From a checkpoint of a small image classifier: arch resnet.
Rows from block 5 of a small image classifier, named by matrix and row number. Rows with one number belong to one channel. Each number is 200 + 30 x the weight over its row's rms, rounded and kept within 0 to 999. All counts start at 0.
After each channel's rows are labels from the 100 images, of 14848, where the channel reaches its highest value: "top examples" is what is common among them. Only what is clearly more common there than usual is listed. The data: numbers of one to four digits printed on busy colour backdrops.
# convs0: first 3x3 conv (model.blocks.5.convs.0.weight, 128x128x3x3, standardized in use, each kernel summed), inputs 0-127
# convs1: second 3x3 conv (model.blocks.5.convs.1.weight, 128x128x3x3, standardized in use, transposed, each kernel summed), outputs 0-127

convs0.121,214,241,209,207,201,170,250,233,221,165,170,193,181,218,155,210,189,190,225,189,191,224,176,273,236,167,195,158,181,197,235,185,200,260,185,177,220,208,198,178,204,185,215,223,167,141,188,242,251,170,214,162,235,201,163,204,165,181,148,222,160,147,163,191,169,159,207,165,199,183,159,198,193,205,229,199,231,188,221,172,176,210,259,160,215,196,249,180,187,277,152,170,189,154,207,204,231,183,181,225,195,185,186,182,186,215,222,199,215,210,159,193,242,192,202,156,258,241,243,271,224,229,257,191,199,173,243,213
convs1.121,195,195,251,209,244,242,218,237,265,180,194,174,241,214,272,232,221,197,207,165,164,204,191,207,193,187,200,188,253,199,244,237,202,229,201,232,179,228,229,201,236,236,203,237,233,199,177,187,187,191,240,192,205,266,242,245,180,131,170,260,142,238,198,199,212,210,199,208,225,220,162,215,194,167,178,234,221,219,188,187,192,241,180,192,203,182,202,213,230,278,171,189,246,227,208,217,164,189,173,189,240,190,190,193,200,201,226,200,186,225,221,214,214,158,167,276,232,217,208,145,243,226,221,234,245,228,175,244
top examples: red ink

convs0.26,184,160,225,240,288,160,227,191,173,161,181,141,161,210,180,201,243,197,186,242,233,192,167,216,238,166,139,72,219,275,188,208,220,176,219,125,172,219,215,185,201,225,203,217,210,216,201,207,197,216,186,185,233,200,253,214,239,217,203,166,190,199,212,189,215,178,178,247,200,187,218,169,200,228,190,140,195,167,210,215,162,233,217,208,153,211,156,182,196,221,183,179,228,190,198,212,165,193,218,218,181,220,189,184,195,153,232,179,229,190,257,190,191,195,193,158,165,209,242,174,192,213,213,161,183,199,221,202
convs1.26,206,166,167,249,153,248,138,163,195,216,189,190,217,173,199,210,205,192,166,191,193,198,207,179,246,193,188,131,187,206,247,210,222,206,203,183,214,189,205,191,181,224,208,226,182,189,184,210,171,170,213,193,224,183,198,200,245,167,173,261,199,240,139,150,158,201,211,214,158,164,167,204,192,218,192,179,217,174,244,205,195,218,235,164,271,256,125,172,186,193,164,202,207,183,197,200,173,222,200,247,203,162,227,191,170,280,212,217,207,147,230,120,193,187,168,198,191,231,158,196,232,178,242,158,212,213,196,257
top examples: on a plate; red ink

convs0.40,198,171,203,220,209,214,199,114,171,177,96,174,181,200,259,224,152,196,206,216,174,178,224,204,202,201,193,194,182,192,206,199,205,228,163,221,176,197,230,211,200,202,188,189,195,174,202,219,170,168,172,206,158,217,196,189,199,215,190,168,219,190,194,172,208,196,195,309,182,229,247,183,194,94,192,182,194,153,231,207,220,201,195,220,209,246,221,203,122,198,190,239,275,194,186,212,231,173,190,223,243,221,156,182,209,206,197,225,175,247,186,208,149,176,235,197,210,197,232,185,216,237,166,183,188,178,210,252
convs1.40,201,229,174,221,193,236,157,169,243,216,169,201,153,206,196,198,172,189,192,183,197,179,214,205,206,218,259,194,234,196,185,213,181,191,155,205,180,210,170,166,260,238,168,148,131,267,205,217,207,205,253,193,223,139,162,199,205,223,197,145,211,244,141,205,122,154,215,222,183,264,215,179,192,201,195,186,220,173,189,190,184,202,180,213,244,251,196,173,179,181,214,202,210,209,198,179,217,178,216,213,234,129,166,181,226,224,252,206,210,189,192,203,194,193,264,183,188,264,171,163,198,177,282,184,194,194,209,192
top examples: pink ink

convs0.71,196,210,190,226,220,90,272,197,183,217,255,249,201,208,187,127,211,233,210,210,223,156,192,177,206,178,206,193,182,209,218,224,200,210,205,237,161,216,79,216,136,254,201,190,204,197,172,167,214,143,189,157,195,222,177,232,182,185,202,242,216,247,203,214,138,195,149,220,187,206,229,170,232,251,198,209,212,171,231,210,202,201,203,195,165,193,192,192,240,172,208,189,191,237,253,209,172,215,188,220,180,225,168,193,192,204,201,200,143,178,192,241,187,217,215,180,189,212,190,176,198,157,228,224,226,218,178,212
convs1.71,189,196,204,232,140,230,192,179,188,177,271,136,184,114,226,210,186,197,133,210,205,234,178,206,189,220,211,242,222,199,171,171,232,229,206,212,214,212,170,185,158,223,179,232,195,227,256,211,232,208,184,255,223,195,178,234,218,175,195,258,193,145,186,193,124,177,250,243,208,203,164,173,219,204,197,227,260,218,225,198,175,212,238,190,209,232,208,179,225,211,197,183,159,241,202,211,222,184,174,192,218,223,178,212,175,222,186,139,223,187,241,244,174,170,197,213,251,206,201,196,198,224,166,180,120,188,163,181
top examples: orange ink

convs0.20,202,194,205,183,210,246,191,184,198,179,192,167,193,180,197,228,213,214,208,205,215,218,194,241,34,192,183,202,175,231,198,221,213,203,178,209,217,212,256,196,225,231,189,213,165,236,200,193,189,184,187,179,161,229,257,230,182,203,193,187,186,181,227,209,195,197,204,165,172,204,206,226,177,259,187,183,185,189,214,186,182,212,194,197,198,193,205,181,197,202,169,134,174,187,251,192,169,194,181,205,222,191,216,127,221,207,225,188,195,183,228,185,196,52,243,161,228,201,220,212,219,215,206,186,223,180,179,157
convs1.20,218,219,184,206,139,247,173,223,207,182,141,227,165,139,226,222,169,192,173,213,197,197,240,224,132,223,192,211,210,211,177,210,196,183,213,178,197,209,210,223,209,173,242,175,210,155,184,189,174,172,161,200,139,192,204,231,207,208,191,164,245,224,113,193,185,201,193,181,210,220,215,184,239,165,200,199,238,201,129,211,208,218,182,226,241,224,208,205,229,237,168,145,181,154,201,194,198,193,216,240,225,149,213,195,214,227,157,209,213,173,196,181,150,122,254,242,146,276,217,190,192,218,215,184,203,205,158,240
top examples: brown ink

convs0.79,184,236,227,187,205,187,304,230,205,224,212,199,236,190,193,219,199,240,197,209,218,153,170,263,186,198,165,174,204,187,221,153,266,197,192,198,253,180,185,223,200,198,89,231,134,205,200,211,163,225,217,208,213,224,212,222,164,200,160,200,195,168,206,233,214,175,230,172,203,162,197,263,203,230,184,152,238,202,207,198,218,196,236,192,190,181,215,192,187,221,206,204,196,210,167,206,155,193,210,250,206,246,216,164,119,213,196,226,214,224,206,202,244,166,186,184,186,172,201,163,204,224,186,188,180,179,111,207
convs1.79,145,222,266,227,205,181,259,172,219,147,213,165,220,191,184,216,152,200,247,186,197,152,203,233,190,262,187,178,227,243,200,229,194,181,253,147,186,172,146,240,190,173,179,178,236,187,201,184,220,179,234,253,198,248,196,135,204,194,220,216,190,221,185,216,236,196,205,182,190,181,181,215,162,132,191,248,176,213,156,194,243,208,177,218,181,182,227,193,194,187,170,128,207,194,205,228,216,185,157,208,271,200,200,183,235,216,146,188,208,233,206,194,222,182,259,204,166,201,164,254,258,220,204,197,196,205,204,199
top examples: grey ink

convs0.86,225,201,160,210,201,183,171,204,190,193,200,189,171,190,208,188,204,234,205,200,198,294,237,207,179,183,220,206,105,155,181,204,187,171,168,157,139,150,211,306,205,256,194,199,209,186,195,191,188,222,225,206,176,219,148,214,221,242,187,191,234,236,166,189,198,170,199,215,242,205,210,133,180,177,126,204,192,192,180,190,192,227,178,213,205,207,239,148,192,202,186,203,175,237,187,173,185,231,122,133,201,187,155,235,185,178,242,199,175,197,202,205,205,222,200,201,169,228,201,205,228,184,234,173,201,217,151,183
convs1.86,171,225,211,228,203,189,194,171,175,192,196,145,165,210,220,141,145,171,188,214,222,177,299,168,222,198,138,202,217,236,197,193,131,244,241,277,214,214,209,140,195,197,229,160,219,226,163,176,185,207,230,184,188,227,170,194,199,189,215,198,214,223,193,188,163,260,226,228,124,184,225,181,214,222,212,179,188,202,204,201,208,212,197,280,199,247,227,193,186,208,195,177,270,237,196,182,171,177,225,200,214,196,221,213,159,199,145,218,224,204,224,147,165,195,190,206,214,141,237,182,205,195,195,191,214,196,163,216
top examples: white ink; pink ink

convs0.50,171,212,264,181,194,249,193,167,183,224,147,224,214,212,244,186,218,172,170,155,183,241,207,194,224,243,206,196,191,195,202,177,192,242,181,228,172,208,180,234,167,200,193,152,180,189,240,196,207,180,205,184,223,227,208,130,211,234,172,252,183,176,200,203,201,145,200,250,245,206,151,162,181,216,203,183,163,203,180,194,206,199,185,238,203,227,204,255,190,200,237,204,161,255,208,205,207,176,208,197,180,191,167,241,104,187,167,184,234,220,164,188,141,156,177,245,237,274,203,189,201,195,200,206,200,145,161,262
convs1.50,189,186,156,191,205,220,161,145,162,211,172,187,201,148,202,178,216,188,206,164,158,185,160,205,183,175,217,207,209,239,171,195,190,174,155,185,179,212,163,167,176,169,201,98,211,168,196,242,206,202,196,190,155,159,159,224,188,198,222,166,144,204,149,213,199,170,194,175,178,139,208,208,159,158,189,169,219,218,185,177,158,181,209,184,180,169,172,203,219,203,136,147,208,139,199,180,190,191,145,201,187,201,176,216,199,210,189,217,217,161,205,195,247,275,253,182,196,164,236,263,172,217,218,182,145,193,162,191
top examples: pink ink; purple ink

convs0.109,187,206,186,199,194,263,223,195,200,194,180,217,201,190,213,198,175,245,219,196,168,161,217,261,168,194,208,195,215,187,174,206,181,180,169,235,208,168,142,164,221,226,198,155,191,217,161,209,228,182,201,169,193,178,174,145,175,218,199,200,220,137,235,185,143,147,247,177,222,248,189,220,200,190,189,196,231,162,182,196,197,251,162,191,167,210,234,189,248,196,160,215,193,260,263,224,216,161,115,171,201,226,142,224,147,200,246,230,184,209,187,208,241,188,185,203,177,235,245,154,269,198,186,220,225,212,183,234
convs1.109,191,187,186,242,165,250,238,142,189,183,197,202,184,165,204,191,180,189,238,205,176,206,215,196,220,173,227,180,187,238,197,210,177,112,256,180,240,154,144,213,287,180,215,152,207,188,139,185,154,148,230,187,195,198,193,226,202,163,190,146,209,233,175,192,199,194,207,188,209,191,159,237,244,159,205,201,230,188,232,240,192,216,237,220,223,242,220,167,202,206,179,201,265,201,193,179,205,176,280,159,200,191,174,204,219,229,234,204,188,220,221,221,195,218,154,194,230,175,214,165,218,254,197,222,227,192,181,261
top examples: pink ink; green ink

convs0.54,155,188,224,194,183,132,207,249,168,127,213,253,220,199,234,174,167,196,195,183,238,185,194,205,210,246,182,191,222,204,161,169,198,252,241,191,152,251,205,184,206,220,151,211,187,239,185,110,217,167,184,214,132,227,201,179,200,232,193,128,278,219,226,245,162,168,166,162,214,218,186,141,226,155,141,215,193,216,246,197,214,220,181,194,178,217,222,181,218,192,241,181,174,222,220,189,198,202,201,197,183,214,158,203,205,212,208,209,205,204,160,199,228,246,209,211,179,180,198,206,195,183,216,215,184,217,141,237
convs1.54,219,199,149,171,199,179,208,153,193,218,191,184,165,190,184,173,148,207,219,224,179,240,196,197,170,203,155,228,171,208,183,213,134,186,201,250,214,142,236,166,199,189,182,212,213,213,200,182,218,225,168,213,169,153,100,194,196,166,223,174,200,180,218,189,137,90,264,273,246,174,183,207,151,187,216,183,166,143,193,205,192,207,227,179,216,211,198,179,196,191,198,205,236,216,207,228,211,182,191,185,225,204,194,179,168,149,180,180,197,244,203,196,118,211,213,186,218,232,169,207,223,219,158,211,189,198,183,197
top examples: white ink

convs0.117,229,206,206,203,185,146,222,177,243,201,204,200,204,235,224,173,166,218,237,183,212,199,205,191,235,187,234,175,270,198,218,269,194,219,195,183,211,231,213,169,211,195,218,178,234,214,158,180,149,175,218,221,196,198,192,222,198,206,222,140,181,233,180,199,167,188,175,184,98,156,237,219,207,139,192,215,237,192,209,226,172,200,259,273,185,206,213,193,202,174,172,111,156,178,176,235,189,186,234,237,254,205,191,200,179,221,209,166,223,209,209,120,182,231,203,175,193,209,183,187,181,219,226,129,190,228,214,200
convs1.117,216,207,221,204,230,141,265,206,193,179,181,171,200,149,239,184,219,222,252,190,241,205,164,222,222,215,218,213,208,176,235,161,164,196,210,274,170,198,213,185,168,203,240,168,267,210,216,202,178,234,194,177,231,207,152,181,200,233,196,205,161,219,220,226,141,259,229,248,190,190,198,213,267,196,206,210,214,226,178,249,247,153,207,240,202,176,254,206,189,208,233,183,194,192,196,224,196,160,205,220,251,195,202,180,143,215,154,260,185,217,172,177,156,234,173,211,217,143,249,201,165,197,234,167,208,201,178,221
top examples: on a plate; green ink; teal ink

convs0.127,210,216,194,222,192,146,211,208,213,182,206,202,169,187,203,242,212,200,203,132,204,187,174,222,258,133,212,174,151,192,226,166,204,252,134,233,168,244,232,205,189,235,213,248,179,159,181,217,184,129,196,171,229,180,185,172,145,214,162,246,206,139,200,215,171,121,180,227,202,196,162,169,186,230,233,224,207,181,222,179,198,219,278,201,219,194,219,179,170,217,194,214,172,227,166,233,195,172,199,258,202,238,178,177,188,192,213,169,213,185,185,213,227,174,216,208,195,225,266,231,228,179,237,194,191,189,260,180
convs1.127,193,184,243,214,210,228,202,219,277,196,174,195,198,219,245,222,212,181,194,160,178,200,180,245,211,228,255,190,283,189,212,207,202,199,181,235,192,201,233,206,205,251,161,180,176,232,192,266,185,179,236,177,230,184,224,234,146,195,150,286,128,206,209,179,187,170,233,232,186,236,207,192,237,208,186,197,248,222,188,191,217,262,205,182,231,226,175,210,244,262,159,203,198,240,207,218,205,190,179,172,227,180,169,195,183,219,256,179,210,238,230,223,225,198,177,232,238,213,203,149,232,243,226,223,236,215,209,207
top examples: red ink

convs0.14,219,224,187,227,157,222,227,200,186,218,108,186,236,211,201,174,193,251,225,196,218,205,255,222,194,173,213,189,190,203,212,198,191,218,172,192,226,199,204,211,234,159,213,198,207,216,223,223,180,156,185,213,189,201,199,208,198,206,166,198,174,189,224,200,223,212,209,200,210,187,173,219,183,184,230,190,104,199,190,189,187,216,221,232,163,196,208,205,173,200,160,171,201,192,13,208,226,194,174,200,197,212,211,175,203,203,216,186,232,172,191,229,219,177,205,173,200,192,229,191,83,205,224,188,184,180,197,223
convs1.14,188,254,192,203,229,200,209,176,203,214,63,190,194,285,207,199,177,186,196,183,217,202,205,193,228,224,165,153,171,209,200,228,173,214,213,223,191,227,221,212,221,186,207,191,222,157,212,195,168,182,198,174,212,242,249,190,208,169,196,192,260,224,206,193,235,208,161,189,193,223,198,207,240,203,218,218,192,208,176,213,252,149,218,278,201,202,243,174,179,250,108,134,245,173,198,212,224,204,190,147,221,224,160,226,191,214,223,143,183,183,213,247,200,205,183,245,169,205,188,194,192,198,228,207,215,202,203,218
top examples: pink ink; length: one

convs0.37,184,235,222,182,167,183,188,178,216,261,194,230,254,213,200,174,185,238,156,176,182,199,174,197,167,184,224,238,111,196,211,211,223,197,205,162,197,188,204,227,214,231,189,196,189,218,252,204,167,191,195,142,191,179,155,186,243,195,164,231,178,164,187,220,200,218,191,185,200,207,149,200,162,208,208,185,187,175,193,176,209,220,134,222,206,322,157,170,198,214,209,163,223,166,168,158,183,205,174,186,174,213,225,204,249,205,159,218,189,181,228,224,197,206,143,180,219,155,221,284,191,241,207,256,190,202,174,228
convs1.37,174,242,211,221,231,226,173,194,218,198,183,201,201,210,279,232,183,183,150,206,209,172,173,190,243,251,201,224,221,191,180,212,221,197,200,182,203,209,201,200,166,248,164,221,190,162,198,179,233,213,231,206,215,232,234,217,215,170,195,286,119,207,229,180,246,188,166,175,230,219,243,225,268,221,193,219,216,213,217,226,229,233,199,162,185,168,135,224,193,231,159,176,201,145,203,204,182,266,200,176,160,247,186,180,236,216,226,147,223,220,223,259,208,187,214,241,214,230,278,195,203,218,199,181,162,194,201,187
top examples: red ink

convs0.101,187,195,181,206,161,158,211,297,191,160,182,168,216,175,219,243,197,197,159,169,184,191,186,225,187,150,205,176,189,198,202,197,213,253,262,145,187,248,251,212,162,233,150,157,210,193,197,195,158,204,207,151,232,185,199,170,224,209,172,197,210,207,230,250,179,225,197,215,230,206,177,179,202,222,187,205,220,194,204,222,211,214,190,193,173,233,214,212,189,182,171,191,184,192,184,210,200,252,215,247,159,247,166,233,178,185,209,197,213,139,146,219,314,192,209,163,207,212,277,203,174,179,242,173,199,219,168,178
convs1.101,186,191,179,212,193,161,228,208,156,188,218,178,213,178,197,184,183,192,188,179,205,191,205,208,233,212,188,157,213,216,203,220,216,115,240,208,238,47,202,279,167,201,172,194,190,198,213,176,197,187,208,217,210,201,202,224,184,191,212,189,191,199,216,205,202,85,278,297,262,155,136,209,168,196,204,201,180,194,196,245,211,209,216,202,193,208,195,199,203,187,179,205,220,202,201,212,175,212,204,175,184,240,175,198,192,173,204,188,200,193,185,230,186,198,150,208,187,202,187,143,211,188,202,191,223,209,217,222
top examples: grey ink; white ink

convs0.29,244,189,212,174,83,196,231,192,239,212,221,187,208,199,177,223,210,185,168,216,233,200,207,236,188,188,214,111,239,200,178,209,205,204,184,191,219,166,218,192,230,187,206,134,216,234,183,178,163,193,240,223,198,175,186,149,136,237,149,204,163,188,201,191,166,208,221,169,192,194,212,225,174,158,194,213,286,188,196,233,253,220,232,180,202,171,215,228,192,179,137,190,208,217,217,209,181,206,146,231,187,185,196,181,220,256,186,218,202,192,189,130,193,176,246,187,174,177,209,189,248,183,172,140,188,188,187,227
convs1.29,246,186,199,216,189,158,240,163,190,212,255,194,190,172,210,190,228,221,187,178,143,213,215,256,232,202,212,122,83,254,273,199,173,145,206,175,236,208,180,194,221,186,227,180,226,191,155,174,206,168,217,232,168,203,173,223,203,199,168,189,213,196,193,194,199,238,173,167,200,185,198,191,212,182,197,213,155,226,218,172,213,198,253,218,150,183,210,269,240,220,200,195,175,195,207,193,179,224,242,165,190,236,169,166,162,173,195,181,163,217,214,233,206,201,196,228,242,201,149,242,234,146,176,239,198,194,213,192
top examples: grey ink; blue ink

convs0.94,292,206,216,276,280,179,241,195,190,187,221,207,196,193,168,180,201,235,146,187,183,154,193,214,195,148,237,187,216,211,155,236,203,208,234,175,241,183,203,166,206,202,194,185,190,192,147,242,192,215,206,179,160,202,164,187,227,201,201,182,240,235,218,192,204,212,238,264,188,235,278,225,181,168,203,213,209,186,223,175,180,211,150,195,193,203,188,194,206,200,145,186,231,232,212,173,195,197,162,157,186,186,115,186,199,173,164,175,164,193,177,183,184,205,211,117,167,179,171,184,193,184,161,185,239,209,174,221
convs1.94,274,252,227,168,192,167,172,159,180,242,194,191,239,175,117,216,217,204,220,220,177,204,204,220,152,161,246,216,197,192,205,203,177,112,222,170,229,196,207,194,206,254,232,203,226,248,175,193,185,224,188,182,184,208,215,214,191,141,185,206,162,223,180,168,223,239,199,213,145,160,166,227,163,244,205,188,149,145,171,201,195,216,187,214,201,182,210,189,198,254,196,184,175,210,211,206,199,121,207,211,209,226,238,238,185,183,228,211,200,156,214,170,218,218,227,160,174,114,200,208,182,190,200,238,170,179,193,158
top examples: brown ink

convs0.106,243,194,204,217,279,140,172,149,205,227,191,204,208,197,184,176,156,171,190,222,208,179,261,178,154,155,233,194,255,176,243,197,192,226,195,194,219,251,152,180,197,245,221,170,237,176,183,167,186,174,187,209,218,192,192,236,165,218,186,195,160,210,206,181,206,246,198,164,138,222,232,211,240,161,169,215,215,168,227,206,196,235,204,227,265,222,182,160,171,176,159,201,204,162,223,227,231,172,187,181,225,207,228,206,206,228,200,221,162,258,251,164,193,209,213,131,227,226,182,146,236,215,210,176,233,215,177,155
convs1.106,250,229,176,237,215,238,213,200,166,207,213,146,189,216,259,147,189,212,200,208,255,198,213,201,268,237,206,169,158,169,262,187,192,164,213,258,245,215,172,208,205,164,263,173,210,198,197,195,185,220,231,172,220,154,161,208,224,182,209,194,233,212,170,194,176,251,222,219,182,201,224,176,257,245,206,239,213,257,232,144,222,154,256,225,194,236,240,193,210,186,240,228,202,222,197,148,218,197,223,210,172,208,233,199,223,210,230,276,203,222,168,157,172,201,194,225,203,178,222,177,163,220,215,199,155,186,180,198
top examples: brown ink

convs0.112,153,194,198,166,197,234,220,155,222,182,214,195,209,174,191,177,224,209,211,187,139,178,206,290,220,176,226,180,208,185,216,93,214,205,171,186,204,232,186,258,194,202,236,190,234,251,194,204,173,194,185,227,178,195,179,228,197,181,180,188,221,204,198,165,193,183,193,214,191,180,154,189,224,240,214,218,157,203,210,186,178,216,204,192,198,210,197,179,188,220,224,133,163,206,171,208,210,220,217,180,376,225,231,194,176,190,230,203,206,227,202,213,142,180,150,186,219,197,214,208,202,201,223,190,201,195,202,194
convs1.112,195,207,238,169,242,262,181,185,232,206,166,222,188,233,205,222,170,202,230,186,233,183,203,178,209,248,168,185,208,209,203,210,216,219,151,221,170,237,218,166,194,160,216,195,187,190,222,208,204,159,220,219,189,170,144,262,223,231,200,165,159,158,266,250,216,223,163,166,195,229,261,211,181,179,201,241,194,214,182,165,226,188,259,229,240,226,233,201,219,214,141,200,237,226,199,203,257,229,136,119,216,252,179,245,187,223,229,213,209,152,219,175,194,207,250,193,158,183,199,218,244,200,181,197,205,189,223,172
top examples: pink ink; length: one

convs0.17,202,178,184,178,139,206,177,193,237,237,201,195,177,216,196,158,190,157,204,200,241,231,206,203,247,200,190,133,229,180,190,182,180,195,258,179,180,212,192,169,185,229,204,221,186,139,200,206,227,216,235,231,229,187,198,189,219,207,192,184,185,175,201,174,201,182,185,215,173,223,176,169,255,162,181,155,209,218,169,237,209,212,219,120,173,205,191,222,261,205,224,245,252,193,234,210,133,200,145,232,156,186,182,228,181,176,213,191,195,208,184,186,174,299,172,213,191,272,240,159,178,222,209,164,167,246,252,212
convs1.17,225,146,157,193,231,174,224,208,208,181,170,208,203,248,184,177,225,214,176,188,172,254,208,214,171,266,182,192,224,176,195,199,187,203,255,236,195,229,178,188,209,225,173,228,190,191,233,211,191,162,200,178,229,202,234,177,209,201,220,184,157,205,234,211,181,176,200,201,154,199,187,212,139,244,217,217,152,234,214,151,217,197,217,201,169,181,191,242,173,154,236,243,194,134,199,235,107,208,262,179,166,206,181,167,162,210,207,160,198,161,172,179,267,161,165,191,230,128,149,180,168,161,199,218,185,200,179,211
top examples: grey ink

convs0.114,192,219,215,212,226,259,211,191,152,209,225,182,190,136,179,204,261,212,185,193,214,198,180,189,177,98,209,200,193,228,198,175,218,149,182,213,209,224,210,163,216,210,120,286,133,215,207,193,188,175,154,172,205,163,214,141,206,185,139,254,133,154,180,180,207,197,214,230,199,185,198,197,246,259,238,226,236,210,198,172,195,172,233,202,194,173,178,169,238,212,223,226,233,205,238,202,211,193,187,193,146,184,184,172,230,188,213,192,196,218,202,209,199,205,186,145,168,190,247,161,199,221,199,201,216,207,212,228
convs1.114,197,179,203,225,168,208,168,227,184,233,243,230,277,174,78,220,202,205,182,188,192,212,214,194,181,149,223,198,184,212,185,202,192,190,189,181,210,178,206,200,250,244,108,264,107,241,161,208,195,171,155,186,198,213,218,144,199,222,174,209,191,191,197,209,212,180,205,197,202,150,169,189,192,212,207,176,214,204,209,185,159,187,170,199,148,195,218,176,170,200,176,192,199,194,188,195,189,206,188,256,188,220,223,222,235,146,184,177,201,188,167,217,212,203,203,116,198,233,176,237,190,139,198,226,233,219,224,196
top examples: on a plate

convs0.100,199,200,242,235,227,164,200,253,196,137,193,178,215,219,182,191,149,222,197,217,200,201,191,124,212,173,183,221,205,201,230,223,185,218,219,185,188,212,138,230,191,172,231,146,219,145,201,221,216,202,180,160,225,233,216,237,186,205,164,143,153,227,219,189,168,257,170,142,203,169,214,202,245,185,126,162,168,182,203,186,204,198,172,179,164,221,197,146,263,191,185,196,219,180,210,228,181,230,197,221,159,243,252,198,209,217,182,214,172,135,241,230,227,217,196,177,206,227,186,225,183,198,220,141,212,247,168,241
convs1.100,198,187,147,195,222,163,223,226,173,180,244,195,180,174,226,164,156,207,156,226,259,205,183,153,207,198,204,254,216,184,210,169,219,245,275,184,195,254,184,227,196,150,225,186,248,147,246,177,200,218,177,212,205,261,186,207,219,168,231,205,265,214,196,191,221,170,207,208,245,158,182,212,241,190,211,205,205,231,237,220,212,179,244,212,185,221,223,162,161,168,246,259,204,159,199,221,145,202,194,232,184,175,198,211,190,211,185,221,185,190,170,221,213,216,168,266,221,157,188,180,157,191,215,135,193,193,157,251
top examples: orange ink

convs0.48,178,168,148,193,204,195,220,237,205,238,153,139,173,195,288,203,153,236,183,190,185,167,187,205,175,193,188,180,203,228,189,188,160,228,200,199,239,223,220,198,188,224,175,199,203,223,177,140,170,163,216,187,200,254,156,221,237,239,205,166,151,224,241,188,250,230,224,159,177,221,211,264,194,193,208,194,200,198,241,201,220,229,240,181,206,205,200,198,167,152,151,218,199,218,247,199,201,196,217,226,208,213,153,185,92,217,200,193,212,165,206,197,243,125,197,196,216,183,232,193,222,183,199,151,240,203,198,153
convs1.48,210,213,169,229,180,210,227,191,195,214,182,198,206,235,195,219,216,234,249,247,224,186,185,248,188,175,229,197,212,196,158,201,200,110,288,166,260,165,175,279,196,211,191,183,171,191,168,174,178,230,269,136,166,224,142,223,225,214,224,201,218,184,233,192,248,167,187,194,244,226,219,239,196,179,193,195,171,203,208,221,189,210,197,179,212,231,208,206,242,143,176,207,207,201,200,209,148,209,179,215,196,168,186,144,233,202,192,234,205,198,179,195,183,165,214,205,126,233,256,191,197,253,204,175,232,217,234,212
top examples: brown ink

convs0.87,206,163,198,209,256,178,224,189,178,210,182,176,182,174,252,196,185,203,159,171,198,178,309,199,175,216,200,179,286,165,183,132,193,220,168,216,207,197,181,142,242,198,221,178,186,177,185,166,197,163,184,197,189,251,192,212,175,195,161,185,174,234,171,191,187,194,195,151,140,257,180,214,207,169,168,229,226,202,158,200,201,162,224,196,190,188,200,241,182,165,156,217,204,191,226,291,197,210,206,201,219,170,164,231,213,216,195,188,152,195,161,182,211,160,225,198,238,188,249,168,187,161,179,180,198,166,250,190
convs1.87,224,244,235,215,228,221,197,176,200,233,218,211,202,163,260,200,244,218,211,220,161,228,212,258,223,268,232,208,161,190,237,180,182,185,216,219,172,197,154,229,254,221,166,190,172,188,198,188,208,232,265,191,214,211,180,230,221,171,245,244,177,182,193,196,209,213,213,222,142,236,189,254,233,282,177,158,210,208,252,216,225,176,273,238,185,185,228,180,234,196,228,234,252,236,196,224,210,187,203,216,194,173,213,234,221,218,206,252,254,210,233,202,209,196,217,182,203,208,279,228,195,233,210,174,205,205,232,173
top examples: grey ink; on a plate

convs0.96,208,235,219,158,205,232,207,105,178,202,230,210,216,182,195,203,231,228,175,168,105,187,205,193,170,170,271,151,242,208,243,204,191,224,173,172,233,190,216,267,209,217,145,213,202,198,214,157,169,199,222,236,197,221,159,221,214,228,193,220,186,219,220,160,202,212,236,193,193,211,228,212,226,216,201,255,194,179,196,191,201,206,220,236,180,206,181,186,219,202,202,217,203,215,168,209,250,206,226,174,264,193,182,195,173,204,201,210,200,263,155,135,100,176,230,169,197,166,227,162,212,209,198,216,174,225,156,189
convs1.96,233,218,251,138,226,247,149,137,199,238,226,219,181,194,219,234,191,215,216,225,200,192,163,85,180,232,168,186,177,201,212,209,216,182,146,205,210,246,196,205,218,191,160,168,165,198,226,223,196,220,199,190,228,217,203,159,215,195,194,186,199,198,220,199,239,232,152,157,173,224,258,245,187,202,215,219,203,198,159,182,200,231,208,199,204,184,220,188,212,150,220,234,125,216,205,209,273,216,163,131,200,263,202,236,207,237,198,233,217,168,233,145,192,212,223,212,195,198,231,218,234,228,185,196,175,173,199,194
top examples: pink ink; length: one